{
  "model": "sound classifier",
  "dataset": "single notes of 20 synthesised instruments",
  "train_examples": 78125,
  "gain_aug_db": 6,
  "noise_aug": 0.002,
  "time_shift_ms": 50,
  "n_mels": 64,
  "hop_length": 160,
  "input": "log_mel",
  "spec_augment": true,
  "win_length": 512,
  "targets": ["instrument", "note", "pitch class", "dynamics"],
  "num_classes": [20, 71, 12, 3],
  "arch": "jasper",
  "norm": "batchnorm",
  "hidden_act": "relu",
  "drop_path": 0.2,
  "depths": [3, 3, 3],
  "kernel_size": 5,
  "stem": "single",
  "widths": [128, 160, 192],
  "loss": "cross_entropy",
  "head_dropout": 0.2,
  "init": "torch_default",
  "residual_init": "zero_last",
  "optimizer": "nadamw",
  "learning_rate": 0.0024,
  "beta1": 0.85,
  "beta2": 0.999,
  "eps": 1e-08,
  "max_grad_norm": 3.0,
  "sam_rho": 0.05,
  "max_steps": 6800,
  "batch_size": 256,
  "epochs": 22.3,
  "lr_schedule": "step",
  "warmup_steps": 1360,
  "weight_decay": 0.1
}
Rows from block 6, named by matrix and row number. Each number is 128 + 24 x the weight over its row's rms, rounded and kept within 0 to 255. All counts start at 0. After the name is the row's rms in percent of the matrix's.
# short0: shortcut pointwise conv, stride 2 (model.blocks.6.short.0.weight, 192x160x1), inputs 0-53
short0.70 096 [145 128 120 102 152 170 132 148 107  99 131  87 137 118 157 123 116 159  99  97  86 175 122 132 124 137 127 143 155 151 114 142 167 139 150 118 107 100 128  91 118 181 139 107 116 141  75 101  94 102 158  69 129 101]
short0.71 106 [135 139 126 129 126 138 167 118 134 116 119 110 118  94 108 126 150  86  88 111 112 157 114 150 142 110 110 146 110 127 110 193 127 142 138 137 130 186 126 139 140 151 128 147 134 110 121 108 130  85 106 123 134 107]
short0.72 099 [170 107 120 159 125 118 132 144 113 163 128 119 154 139 127 143 104 150 160 143 194 106 141 144 126 113 156 124 141 113 137 151 144  43 139 163 133 157 132 159 131  93 127 131 132 137 132 142 152 140 126 140  89 124]
short0.73 095 [113 184 152 121 160 110 109 119 131 113 110 103 108 121 113 148 128 136 174  73 106 139 102 122 182 143 118 128 130 111 100 148 133 112 135 143 128 160 111 176 119 125 100  78 160 104 156  97 138 101 131 127 133 129]
short0.74 099 [161 141 153 129 133 159  79 144  73 114 131  81 126 154 151 106 139 121 111 109 138 141 138 145 111 152 122 121  94 108 140  91 125 167 116 112 215 148 115 138 128  93 118 108 146 127 149 129 112 113 138 163  85 129]
short0.75 093 [174 104 141 112 112 117  91 192 144 103 132 133 152 144 126 192 116 165 101 136 117 156 181 130  98  82 126 129 124 160 158 133 108 133 129  77 159  98 162 112 131 143 124 136 123 157 150 147  87 130  96 116 145  99]
short0.76 110 [142 115 131  93 129 124 118 142 115 142  83  53 104  96 121 115 124 135 154  87 128 147  92  97 125 144 132 139 168 129  97 135 117 170 123 110 136 109 119 152 147 125 116 116 147 113 132 143 151  93 135 142 148  68]
short0.77 098 [111 153 130 145 137  94 158 117 118 118 139 118 114 137 159 156 132 126 128 123 133 141 121 139 211 202 123 116 107 118 127 134 126 145 149 131  89 111 105 146  94 110  94 137 123  83 145 117 168 128 122 143 185 135]
short0.78 101 [167 105 164 107 145 115 179 146 124 132 125 130 121 102 155 140 179  82 122 140 123 151 146  70  88 119 109 130 140 145 132 104 118 131 113 118 144 155 116 170 143 159 116 160 136 128 156 141 143 115 101 102 141 110]
short0.79 097 [153 140 144 108 132 145 117 179 147  95 154 147 213  95 123 164 175 160 117 136 124 134 158 113  98 129 143 115 105 142 152 123 108 120 134 101 164 122 140 145 139 101 153 125  65 134 112 123  74 134 124 114 130 126]
short0.80 099 [ 67 116 146 156 138 140  80 110 118 129 134 134 132 125 151 117 130  92 114 112 129 118  88 203 129 169 107 143 113 119 129 123 128 147 134 109 135  78 112 111  93  69 152 132 104 150 157 114 137 113 149 147 135 142]
short0.81 094 [112 123 133 100 105 116 158 132 106 138 116 101 106 100 156 122 125 115 155 146 140 111 116 115 117 170 120 121 137  62 131 151 139 165 140 148  82 154 100 136 112  55  77 118 136 122 138 161 159 122 127 105 133 174]
short0.82 103 [170 115 145 135 110 105 140 145  83 157 124 121 137 144 161 133 137 119 145 152 167 127 142 105  48 120 143 129 153 158 153 120 140  85  84 150 167 188 178 137 152 142 107  78 127 149 147 134 158 170 101 147  86 140]
short0.83 098 [135 128 120 123 134 117 128 126  95 134 127 102  95 122 162 158 103 118 153 142 165 106 138 100 127 134 149 142 159 107 147 141 133  80 134 142 150 170 155 115 132 126 112  56 158 123 144  94 145 179 136 111 149 166]
short0.84 100 [162 118  96 134 107 127 121 128  88  88 140 158 113 150 126 128 112 114 106 132 118  81 140 135 145 155 114 148 116 130 129 122 163 121 142 126  71 114 122 129 143 114 115 143 126  50 118  81 126 106 105 119 133 110]
short0.85 097 [183 111 147 119 131 142 116 143 141 102 153 110 129 126 138 161  73 157 126 120 144 135 140 157 119 144 126 131 168 148 143 144 107 121 110  93 105 130 130 108 100  85 125 115 166 175 135 107 125 161 109 154  88 121]
short0.86 098 [129 142 108 124 144 135  95 194 133 159 165 110 136 144 152 115 138 155 157 149 154 110 181 149  82 108 135 110 191 137  82 153 104 103 127 118  91 130 127 128 120 140 153 107 120 133 105 127 126 136 160 122 141 127]
short0.87 097 [127 105 117 147 149 170 101 120 102 162 140 118 137 150 157 121 123 114 160 149 151 152 161 137 105 143 110 118 126 134 156 126 158 104 132 110 109 138 162 108 135 103 145 111 115 145 128  97 122 154 129 112 118 133]
short0.88 096 [144 120 145 125 142 167 144 121  86 139 126 121 152 140 134 135 124 130 110  73 159 121 120 108 137 124 130 103 136 117 117 154 124  69 121 111 108 126 132 122 143 116 106 151 166 118  95 136 137 127 160 154 105 111]
short0.89 098 [130 137 127 151 154 124 123 136 141 133 148 131 132 133 143 148 119 143 109  93 154 138 146 156 115 125 134 140 152 151 134 161 150  77 119  90 107 159 146  69 148 124 176 156 128 146 124 105 122 159 120 123 156 118]
short0.90 103 [140 137 151 176 124 112 110 136 125 124 123 108 152 117 148 150 219  92 139 119 143 145 150 124 122 121 102 111 135 153 173 128 156 116 110 131 153 117 113 135 137 150 121 139 122 142 175 107 147 132  99 151 112 148]
short0.91 097 [124 137 116 126 151 140 141 138  97 132 131 166 132 113 157 100 157 108 122 113 117 152 108 144 117 155 138 151 174 119 145 111 133 136 105 102 218 136 108 136 158  74 140 175 189 142 121 173 113  99 137 125 100 121]
short0.92 106 [154 122 112  99 164 104 118 159 129 149 207  79 114 107 161 128 107 134 148 113 158 156 132 102 122 142 151 135 170 192 119 146 146 159 119  95 141  95 131 167 139 117 129 154 159 133 170 118 149 137 141 158 158 104]
short0.93 096 [150 152 138 131 154 110 148 130 137 131 160 167 156  89 107 120  90 123 132 120 134 119  71 107 127 175 101 114 130 142 159 134 103 125  91 135 126 146 117 124 114 147  87  96 126 117 115 134 156 125 109 154  75 137]
short0.94 095 [125 150 126 117 113  97 141 110 130 139 139 142  90 135 139 146 146 118 128 137  88 125  94 144 155 159 107 142 117 113 134 124 167 170 131 121  73 116  68 160 108 118 121 111 131  97 140 151 197  86 109 146 157 133]
short0.95 095 [130 119 115 111 133 140 117 162 138 109 136 139 125 136 128 165 139 122 116  97 110 149 153 128 105 125 113 129 111 157 158 133 106 132 104  98 146 111 220 157 180 138  93 153 120 140 127 140  84 114  99 134 141 109]
short0.96 093 [100 137 132 128 136  85 137  86 160 128 135 149 110  98 124 118 154 134 112 108  76 125 131 128 102 127 117 150 130 155 148 118 108 159 107 135 167 156  81 147 160 148 119  97 143 112 167 123 112 106 123 143 140 143]
short0.97 103 [150 136 112 116 112 178  47 135  98 155 100 141 134 124 111 133  60 156 135 147 143 164 141 110 153 168 165 104 148 168 107 122 139 140 125 102 139 152 142 117 135  93 174 111 130 160 144 132 144 105 116 116 137 140]
short0.98 094 [125 167 145 132 127 126 145 131 134 103 151 119 180 143 158 137 159 138 121 100 116  99  85 127 156  85 139 153 128 136 119 144 127 163 103 123 163  68 187 160  92 157 134 152 131 119 119 121 128 120 146 144 139 140]
short0.99 096 [150 128 178 155 147 107 114 123 156  83 138 150 175 133 139 131 124 147 106  97  56 139 132 119 145 114 144 128 109 160 142 136  91 103 146 111  98 155  65 124 150  91 137 171 155  99 126 137 114 141 156 133 136 116]
short0.100 087 [110 115 139 122 136 101 116 173 104 154 126 139 153 117 122 136 136 127 137 129 111 106 149 108  89 161 114 106 120 155 143 126 137  93 122 124 142 157 146 105 101 148 134  94 120 126 141 107 129 115 123 130 108 142]
short0.101 100 [150 118  81 141 147 160 130 111 106 141 117 113  79 145 143 161 128  99 137 110 130 118 116 130 154 142 122 144 162 125 126 130 132 195 140 131 125 145 109 111 101 108 102  98 147 129  97 138 121 134 180 151 106 134]
short0.102 108 [181 149 166 140 145 156 137  97 119 107 166 147 149 160 140 127  87 155 118 143 115 109 142 153 134 146 122  99 101 101 138 102 129 154 124  94 119 106 146 126 109  68  94 199 143 137  58 108 118 105 115 182 123 126]
short0.103 111 [119  97 156 152 148 139 102 133 123 117 162 142 106 156 129  97 116 141 165 146 130 128 155 132 132 107 124 102 117 151 187  67 147 125 116  99 126 190 132 120 108 121 167  82 120 131 143  98 107 159 122 159 133 192]
short0.104 096 [147 136 158 139 157 156 146 139 141 164 134 109 146 146 138  79 143 116  92 118 127 133 123 139 141 164 119 150 143 151 135 137 109 130 119 135 136 126  34 140 171  99 109 124 152 103 127 104 123 119 165 163  98 121]
short0.105 094 [160 134 120 129 107 122 146 170 150 156 124  94  87 139 149 148 119 120 152 153 156 136 152 130 131 153 137 127 138 100 152 132 136 136 130 153 135 166 130 116 142  92 114 117 114 119 153 148 174 148  95 139 152 174]
short0.106 089 [145 133 136 119 138 156 133 139 131 128 163 197 144  81 124 122 158 112 139 134 142 114  89 124 110 137 112 161 143 126 104 143 103 138 104 173 141 135  97 176 118 138 140  86 138 120 139 110 173 137 140 136  70 139]
short0.107 106 [107 142  91 130 122 153 158 150 125 124 102 123 140 153 122 149 115 190 147 154 156 109  98 138 115 140 147 128 118 115  78 103 176 134 124 123 128  86 114 131 124 113 151 134 172 130 117 148 157 131 128 133 138  98]
short0.108 104 [101 115 137 103 147 140 118 145 131 170 139 166 131 133 143 116 119  95 149 126 157 109 141 136 127 131 154 134 144 162 128 114 127 141 133 127 134 122 113 124 121 116 180 120 160 109 158 109 105 104 127 147 113 152]
short0.109 113 [124 183 139 130 100 127  55 118 107  98 124 131 145 155 123 124 125 113 192 148 151 111 157 127 132 148 113 127 111 144  95 101 118 128 120 101 130 120 133 142 108 162 158 106 124 114 119 137 137  99 111 173 130 104]
short0.110 111 [ 89 122  98 108 103 118 165 172 142 146 159 119 135 103 171 126 143 120  63  71 158 135 120 154 135 122 148 139 135 143 140 178 135 133 129 146 135  77 112 128 132 125 155  99 192 134 149  95 146 160 116 120 139 133]
short0.111 102 [160 122 129 123 135 138 114 123 122 135 102 106  76 120 127 137 147 137  87 117 111 128 105 117 130 186 123 123 107 124 178 124 125 174 132 114 158 125 121 131 142  40  98 167 117 128 116 131 162 153 132 152 138 130]
short0.112 090 [154 140  90 146 122 114 135 143 145  86  98 167 123 169  87 136 128 133 145 136 127 123 107 111 148  95 123 132 124 130 117 110 128 141 105 108 134 139 114 141  95 150 115 125 142  65 140  90 133 144 107 142 142 146]
short0.113 096 [122 153 127 123 128  96 130  98 137 124 144 142 109 127 118 147 148 114 135 146 159 126 122 136 167 146 128 150 141 137 130 134 114 146 134 138 122 130 191 132 172 125 119 145 150 161 113 141 105 148 110 119 152 139]
short0.114 100 [109 172 146 138 147 106 153 148 136  90 100 125  95 127 140 152 149 142 118 145 118 139 139 117 103 153 111 139 116 113 109 182  74 152 105 129 173 154 119 127 138 142 114 137  97 136 133  90 142 164  82  98 139 133]
short0.115 097 [139 163  97 128 121 110 146 106 111 137 128 129  74 100 118 161  89 111 129 105 146 156 132 156 115 191  95 140 168 149 153 133 124 128 142 138 150 136 111  97 133 202 102 103 140 127 158 142 144 169 104 159 121 140]
short0.116 103 [ 96 135 127 134 148 120 152 153 143 142 136 116 121 115 122 131 142 129 156 154 122 159 172  86 124 148 142 116 166 152 126 105  99 129 136 112 109 182  95 148 129 197 162 146  82 134 146 145 123 133  90  96 138 146]
short0.117 104 [127 125 142 136  95  80 151 140 120 131  95 155 157 141 113 118 159  48 127 154 137  97 155 158 126 117 108 127 105  99 104 101 116 128 107 114 129 128 111 141 116 137 143 141 174 132 136 122 148 152 107 131 141 177]
short0.118 110 [171 143 116  77 116 114 114 142 104 117  99  71  93 105 109 137 154 129 133 117  82 145 138  91  98 161 150 126 166 131 147 143 129 196 129 131 160 149 136 141 151  75  86 111 144 145 104 119 146 124 148 106 131 112]
short0.119 104 [137  95 139 134  84 125 139 139 165  98 116 153 142  96 101 150 161 108 146 168 124 156 122  96 120 125 124 115  79 169 151  63 130 109 130 117 120 131 121 178 125 144 113 181 110 138 145 159 152 148 110 101 136 136]
short0.120 090 [100 163 117 127 111 100 121 108 160 129 113 130 127 144 133 181 136 140 117 118 119 146 127 121 255 130 140 115 138 152 131 124 112 142 178 121 142 121 127 155 108 132 123 153 121 126 132 144 100 125 140 116 153 124]
short0.121 090 [142 116  92 117 125 118 113 152 120 116 161 152 128 107 106 129 119 158  92 122  86 171 103 139 151 147 138 139 134 158 119 122  79 123 119 105 226 131 135 142 129 111 117 158 138 114 145 182 120 101 104 176 135 110]
short0.122 093 [171 145 117  94 109 106 118  89 124 116 116 114 107 100 136 103 142 120 126 151 100 146  94 127 205 145 129 115 127 170 162 111 116 171 128 106 148 125 188 162 149 118 100 117 134 110 138 108 156 128 150 106 134 122]
short0.123 104 [163 111 162 164 130 145 189 157  95 103 157 151 162 150 135 125 153 156 138 129 135 105  90 103 140 109 137 110  81 108 113 123 134 142 116 119 147 129 128 101 117  82  50 154 144 116 108 119 104  96 102 130 128 107]
short0.124 093 [124 129 148 177 103 115 130 168 151 106 155 121 151 162 135 135 142 201 132 129 143 105 124 160 139 131 121 111 118  86 117 105 144  86  82 137 149  92 176 141 136 133 126 139 108 114 120  93 134 108 165 133 154 129]
short0.125 100 [ 91 153  99 143 124 117  48 141 141 150 129 152  85 112 159 140 156 116 148 107 100  99 148 166 125 144 116 125 142 125 152 143 138 120 111 115 137  73  91 124 136 164 135 101 188 108 164  63 156 176 142 124 138 187]
short0.126 099 [137 122 135 135 146  89 115  91 155 153 143 123 106 130 115 106 115 160 108  97 111 133 146 123 129  76 188 155 140 141 153 112 128 141  46 203 128 128 167 154 153 133 120 129 177 146 135 162 116 148 126 136 138 129]
short0.127 103 [165 145 152 125 149 128 136 153 151 114 139 169 127 112 128 119 173 203 118 135 150 140 111  98 138 113 147 136 164 134 148 169 117 111 125 113 108 128 124  87 117 120 127 131 155 135  78 122 122 132 120 143 138 125]
short0.128 100 [137 148 167 149 130 114 133 133 136 117 147 103 123 132 118 119 116 114 174 143 139 134 155 100 126 157 103 108 113 151 156 128 121  79 128 130 132 126 130 175 135 101 103  70 140 122 151  85 130 129 105 135 116 142]
short0.129 088 [134 150 131 132 128 152  85 103 141 141 134 117 141 145 101 162 118 156 148 123 130 154 166  98 167 134 129 135 150 126 134 115 128 111 131 134 141 135 164 124 171 153 102 140 138 136 111 112 107 171 146 123  81 134]
short0.130 103 [118 114 145 150 140  98 118 132 122 123 116 126  91 171 226  88 167 102 132  87 164 108 161 154 108 121 153 148 147 128 168 147 127 144 115 105 117 106 141 126 122 147 126 109 141 107  96 158 129 141 130 125 123 118]
short0.131 110 [ 75 107 108 115 154  91  93 159 106 132 136 101 131 117 144 118 109 118 107 134 113 125 136 111 121 134 139 122 169 142 148 124 118 185 127 112 118 146 132 148 117 144 155 111 108 115 154 130 123 125 123 170 173 141]
short0.132 093 [151 102 128 129 137 148 120 170 163 130 142 169 151 119 120 167 137 144 124 115 136 127 150 136 137 143 121 137 142 139 124 126 103 128 141 108 151 111 131 126 150 152 146 143 131 174 139 129  89 106 177 144 123 108]
short0.133 107 [156 167 161  79  82 151 136 146 120 133  95 174 148 107 112 130 116  37 139 105 144 133 134 152 130 129 117 142 140 122 120 175 119 136 130 158 118  71 132 140 152 148 110 146 130 126 105 142 115  91 118 133 101 122]
short0.134 107 [130 144 132 103 134 147 168 134 122 103 162 140 102 112 183 108 118 107 140 146 188 169 129 140 117 129 132 113 123 158  91 214 130 119 129 127 108 187 123 153 132 103 116 147  98 136 152 126 138 125  88 147 147 145]
short0.135 098 [120 132  99 144 137 147 111 154 120 103 110  98 150 120 121 147 151 154  80 113 123 169 140 125 126 122 164 160 164 136 114 135 102 163 112 109 173  88 155 125 129 142 156 137 125 108 116  97  78 170 105 137 152  91]
short0.136 096 [ 94 120 144 107 134 114 134 150 121 156 126 118  96 142 147 104 141 116 153 154 116 105 131 121 112 159 123 105 120  98 129 153 157 158 158 145  94 163 111 135  89 138 101 106 122 121 113 157 137 113 120 132 167 153]
short0.137 096 [121 125 134 148 161 159 126 163 133  93 131 126 138 142 135 107 143 138  70 128 128 122  74  82 144 149 121 101 129 137 164 131 116 117 106 114 198 164 105 143 136  81  94 120 110 118 141  94 141 135 149 102 121 144]
short0.138 103 [157 112 141 106 116 141 189 163 149 104 126 133 114 132 147 121 118 135 126 117 163 140 103 106 117 143 145 126 179 157  87 121 146  87 124 112 121 165 137 144 132 131 100 137 162 123 109 122 151 135 132  81 132  61]
short0.139 094 [228 150 144 124 117 147 131 120 152 137 127 144 139 147 151 132 100 119 149 161 157 123  72 135 160 132 141 142 142 129 125 136 115 117 127 135 128 126 166 134  93 143 126 133 132 124 127 106 185 146 140 110  95 135]
short0.140 097 [135 157 123 151  97  99 141  88  78 124 136 125 130 124 131 145 100  69 125 120 156  79 114 105 145 154 125 146 124 153 137 149  99 104 119 146 173 179 144  86 146 186  96  99 134 106 132 103 124 157 104 127 122 139]
short0.141 094 [ 62 147 121 122 146 112 133 118 137 123 136 146 130 154 142 126 162 117 130 118  82 120 122 142 160 155 118 142 117 120 126 100 187 158 125 139  79 121  65 146 106 137 130 100 154  63 151 123 129 105 146 144 134 140]
short0.142 102 [128 117 144 102 125 192 117 168 142 152 165 111 166 161 118 128 110 122 101 115 122 143 148 137 106 148 132 142 148 156 130 137 164 150 144 103 137  90 149 164 101  68 130 159 145 177 135 125 131 131 140 144 126 107]
short0.143 096 [199 116 127 139 128 135 123 154 129 113 131 155 159 145 121 163 103 129 129 146 146 135 136 137 153 115 118 127 116 138 135 126 124 104 131 115 153 108 168 124 115 124 140 151 124 133 149 124 152 138 117 129 152 133]
short0.144 088 [153  93 133 121 130 168 123 140 129 131 120 104 132 116 136 137 121 140 162 163 140 135 143 156 110 152 121 102 135 126 143 129 117 118  93 126 145 149 159 118 142 103 162 128 141 150 136 152 150 121 139 115  81 125]
short0.145 096 [110 126 121 174 173 136 141 113 134 125 118 132 150 158 168 114 123 154 158 154  97 135  98 160 126 139 116  87 144 168 157 143 131 100 126 153  83 163  92  95 124  76 111 131 127  99 178 140 150 159 132 123 118 119]
short0.146 101 [142 159 115 157 113 153 105 142 137 142  89 134 123 151 165 141 142 112 111  72 107  93 125 104 155 156 135 138 163 121 136 119 140 120 137 118 121 109 124 131 118 120 154  98 145 148  86 166 154  95 158 109 108  84]
short0.147 107 [ 95 110 132 151 138  92 176 143 151 147 129 113 139 119 120 128 144 141  75 111 112 143 133 106 135 141 140 117 171 124 139 120 127 109 124 118 117 133 136 130 139 135 164 128 143 123 117 138 110 108 135  99 142  88]
short0.148 102 [121 140 114 109  69 136  83 152 151 160 135 117 104 116 121 143 101 117 143 130 143 170 110 180 136 159 143 135 201 151 106 131 140 122 120 116 126 110 147 145 145 119 109 125 143 128 194 119 167 142 131  99 147 130]
short0.149 110 [112 127 104 128 143 148 175  84 131 155 136  77 107  93 136 122 137 129  45  93  81 138 107 151 144 149 121 131 111 101 154 178 120 115 123 123 112 150 121 100 152 123 140 107 138 128 131 119 114 126  86 123 157 131]
short0.150 099 [122 113 136 169 124 139 136 165 116 116 138 152 166 142 144 101  83  85 165 122 186  68 114 121 118 147 150 128 124 151 118 145 137  46 118  93 159 131 143 102 154  97  88 132 148 129 140 119 140 139 108 147 125 110]
short0.151 111 [134 126 150  97 131 133 159 131 178 143 130 123 162 139 141 131 132 153 123 138 153 173 113 115 158 153 124 135  67 144 120 130 147  47 120 111 125 131 142 136 140 164 131 118 114 122 117  85 131 113 129 141 154 106]
short0.152 095 [ 96 159 144 102 148 126 135 166 121 164 142 119 144 112 147 117 149 110 142 154 129 125 118 137 148 184 120 121 119 126 104 162 104 122 145 102  94 139 123 138  98 133 160 121 123 146 131 125 150 133 137 115 122 116]
short0.153 112 [114 154 130 108  83 141  77 155 136  89 133 142 156 109 132 140 100 136 178 144 145 115 137 127 126 172 162 136 119 133  91 107 121 159 130 102 115 133 129 141 152 134 147 122 126 112  79 137 135 123 112 147 122  98]
short0.154 098 [140 124 134 121 105 144 127 147 121 109 126 157 124 173 146 163  92 120 120 116 122 131 137 154 159 158 119 121 109 160 123 127 159 141 153 121 127 114 151 109 111 107 145 141 126  93 122 128 139 101 134 159 132  96]
short0.155 112 [ 96 157 121 129 115 146 129 124 132 133 139 161 157 125 146 131 106 181 159 164 141 130 146 110 126 150 125 115 127 147 126  85 155  77 105 101 125 109 146 126 125 146 164 106 121 114 126 167 113 156 117  56 148 159]
short0.156 101 [138 159  93  84 140 141 175 146 102 155 154 135 105 132 129 141 163 140 134 138 113 116 116 140 105 133 144 114  97 119  93  96  93 158 138 119 128 134 122 110 117 131 139 146 140 123 102 150 141 127  98 151 157  86]
short0.157 098 [ 98 148 104 122 100 103 120 149 129 103 146 169 123 133 106 135 184 117 105 149 113  80 147 115 149 161  97 122 140 125 134 124 129 146 157 103 142 123 121 140 102 188 128 124  84 100 105  86 103 120  94 140 150 148]
short0.158 098 [152 155  88  99  98 119 115 136 143 134 127  80 124 150 128 133 166 135 151 140 104 148 129 143 139  99 151 145 155 121 154 131 126 149 103 124 140 157 125 140  95 130  91 133 157 126 156 126 133 133  63 134 188 158]
short0.159 107 [134 134 107 124 122 187 147 159 132 146  92 121 147 126 167 143 142 115 110 110 136  94 121 152 168 155 126 126 131 109 138 128 142 124 152 111 139  85 137 132 139 112 173 143 134 116 120 139 136  96 138 119  73 111]
short0.160 094 [ 96 148 121 130 135  92 125 140 140 143 117 109 140 124 128 136 150  72 116 129  68 108 139 129 162 116 102 126 123 111 129 130  92 134 151  96 174 147 137 163 119 147 122  86 132 171 138 119 120 139 113 155 171 164]
short0.161 110 [105 163 128 135 134 113 180 146 105 122 145 122 103 119 108 108 106 133 161 145 140 130 123 122 129 158 112 118 113 107 114 135 166 123 130 142  99 139 136 120 122  29  96 111 161 109 144 102 158  92 120 148 163 153]
short0.162 100 [123 152 131 153 108  91  68 142 140 112 152 129 133 156 140 130  90 148 134 108 111 127 122 133 151 144 132 125 124 109 140 136 142 145 132 111  97 116 120  58 115 110  92 108  92 133 142 126 115  80 101 118 147 121]
short0.163 100 [108 106 140 151 155 100 143 128 131 103 197 127 128 131 183 142  85 114 127 100 178 101 103 109 119 166 126 135 125 146 133 115 144  86 106  99 117  97 141 101 138 103  65 153 106 118 124 138 130 142 106 164 177  92]
short0.164 106 [154 146 111 136 144 130 125 134 116 133 120 134 105 154 147 106  59  92 135 132 113 145  99 150 136 157 113 122 121  81 118 132 103 143 124 127 127 149 120  85 129 113 100 126 130 138 144 154 158 146 126 133 142 181]
short0.165 103 [124 135 167 124 172 181 150 151  88 154 157 102 125  95 180 151 141 146 124 154 184 102 128 146 127 154 137 140 145 116 119 161 138 164 136 138 123 107 134 144 105  91 110 104  98 143 110 176 154 149 128 136 146 130]
short0.166 097 [158 122 130 154 147 134 123  89 126 122 121 144 104 101 128 114 119 110 149 128 129  89  57 144 154 188 106 131 123 115 152 158 124 137 139 129 104 145  81 134 102 145 108 113 135 102 120 121 222 130 115 139  98 149]
short0.167 092 [118 126 154 171 129  99 204 119 129 129 136 123 122 140 121 146 136 106 145 123 147 159 109 128 136 104 138 169 109 143  90 172 144 107  86 139 108 107 146 166 106 130 167 160 152 164 167 107 146 121  78 131 127 157]
short0.168 093 [127 151 161 143 136 128 162 127 153 105 128 173 149 139 144  81 164 105 130 134 118 109  85 107 103 139 112 125 136 157 149 146 123 131 101 147  97 163  73 128 117 122 109 121 115  42 128 122 125 112 117 127 104 153]
short0.169 104 [123 114 105 144 113 167 136 142 123 148 144  75 148 114 160 152 183 188 140 145 149 136 140 150 140 121 100 117 147 120 146 111 148 121 109 121 124 159 138 150 104 105 138 169 116 122  94 120 137 151 126  85 130 135]
short0.170 099 [220 113 131 148  98 103  92 142 129 135 133  93  98 168 137 140 118 194 118 145 130 112 103 133 152 125 161 116 160 117 155 135 141 121 108 117 137 116 208 124 160 120  92 106 149 123  80 116 166 148 145 155 138 142]
short0.171 093 [117 142 134 184 101 131 184 108 130 121 144 144 126 126 163 173 122  86 124 146 163  89 104 154 173 158  75  97 125  77 132 116 167  74 136 167 124 101 120 155 143 108 136 140 169 141 129 127 160 112 124 135  97 129]
short0.172 097 [139 125 119 163 173 121 122 130 137  92 135 147 169 124 130 145 129 153 145 127  88  98 144 131 133 137  95 120 119 110 120  92 154 114 126 132 107 144  92 160 128 136 143 174 127 133 135 138 127 142 159  91 144 102]
short0.173 096 [154  97 121 135 115 161 144 178 179  93 121 124 164 155 102 168 144 136 157 140 167 117 158 135  81  96 142 139 150 124 128 132 126 127 149 131 118 114 145  91 153 116 104 136  96 106 104  95 124 145 147 109 118 131]
short0.174 100 [121 146 103 112 126 146  77 132 145 133 182 145 152 130 149 115 141 191 117 115 122 106 120 181 138 137 126 130 160 130 129 123 109 134  92 102 148 119 107 102 109 135 112 126 120 131 156 167 105 105 123 129 147 150]
short0.175 092 [ 77 125 132 111 138 131 129 155 112 136 119 110 125 132 115 108 130 104 132 147  82 123 143 132  97 155 107  87 128 134 124 135 125 112 136 139 132 157 107 124  92 145 152 114 115 117 147 132 119 128 122 124 119 136]
short0.176 100 [126 107 128 134  97 145 115 135 112 167  96 138 145 121  96 155 126 134 137 136 132 128 117 110 114 157 131 137 165 139 117 134 142  83 125 122 122 102 110 155 144 126 143  94 140 110 158 108 154 111 147 115 144 107]
short0.177 090 [143 191 115 122 155 105 158 160 123 121 139 152 115 115 128 137 146 129  95 115 131 146 120 117 132 107 132 131 166 136 129 110  84 157 133 101 158 119 137 123 135 147 175 107 150 142 135  89 106 137 142 109 113 133]
short0.178 100 [144 180 128 132 167 131 128 140 160 119 135 142 123 116 127 159 147 119 137 115 104 150 136 134 142 119 115 129 148 159 104 163 116 128 148 137 127 128 144 123 137 229 144 120 135 147 140 147 120 186 135 130 114 128]
short0.179 108 [158 150 124 125 161 146 159 121 122 156 156 147 137 108 117 167 111 150 109 122 104 101 102  94 131 144 112 151 129  94  80 129 151 141 121 144 134 115 131 121 133 140  80 186 148 115 115 121 136 138 149  97 145 128]
short0.180 110 [124 157 145 137 104 144 140 128 130 123 133 137 149 130 125 139 115 157  86 201 135 127 111 101 125 151 121 113 136 130 139 105 109 126 109  99 127 169 138 126 128 125 127 173  96 128  58 158 147 137 102  68 132 118]
short0.181 094 [171 112 105 101 125 135 147  81 155 153 129 155 144 122 107 115 137 119 135 128 117 111 119 141 153 127 141 154 118 111 130 111 118 145  92 143 113 113  88 106 127  97 157 117 113 115 133 123 106 114 107 153 112 125]
short0.182 102 [162 119 167 138 163 113 136 118 130 161 135  95 113 175 110 154 110 140 144 155 145 144 126 157 174 150  97 131 109  97 108 143 120 138 141 127 113 139 154 113 122  99 103 152 140 124 108 101 142 152 106 154 127 158]
short0.183 083 [130 121 101 151 104  81 165 124 120  99 115 178 134 162 151 124 148 132 127 166 125  82  94 101 148 110 115 137 112 139 132  92 143 114 164 155 131 166 132 126  90 153 111 116 119  59 127 115 141 146 107 123 125 137]
short0.184 108 [152 111 156 133 165 113 141 132 127 164 171  93 150 140 123 151  80 178 105  95 137 119 120 172 136 124  91 136 132 114 122 165 149 149 123 140 121 130 124 129 126 144 124 123 166 118 100 102 135 160 150 153 152 127]
short0.185 092 [153 148 132 105 118  95 146 161 136 114 139 165 141 102 135 128 132 101 147 149 123  88 105 136 162 135 130 130 148 118 127 129  93 172 104 133 174 120 187 141  91 182 142 122 137 155 134 152 135 146 133 114 161 128]
short0.186 113 [160 127 166  96 170 132 127 128 122 126 146 116 131 136 133 146 134 119 173 137 157 136 116 103 123 138 118 149 119 137 110 145 162 138 126  97 124 176 117 157 127 119  99 148 118 111 120 143 135 128 127 168 136  90]
short0.187 100 [ 56 154 137 146 157 138 153 150 110 161 140 153 155  92 115  73 157  95 135 140 129 107 120 110  88 155 119 106 127 146 119 136 131 122 152 142 124 153  52 157 132 122 158  96 130 158 130 132 144 123 140 128  91 146]
short0.188 101 [137 155 108 129 134 106  59  80 148 134 114 114 129 107 135 160 140 162 164 125  89 145 164 185 150 137 124 145 135  97 113 160 119 157 137 116 126 122 110  85 135 189 183 135 109 133 121 118 173 165  88 111 180 140]
short0.189 098 [110 134 129 143 133  84 116 138 147 129 156 147 136 159 114 136 134  95 106 120  81 128 119 132 158 153 119 153 116 153 129 112 144 154 137 123  79 112 119 153 105 119 118 149 134 121 138 148 139 103 141 152 154 133]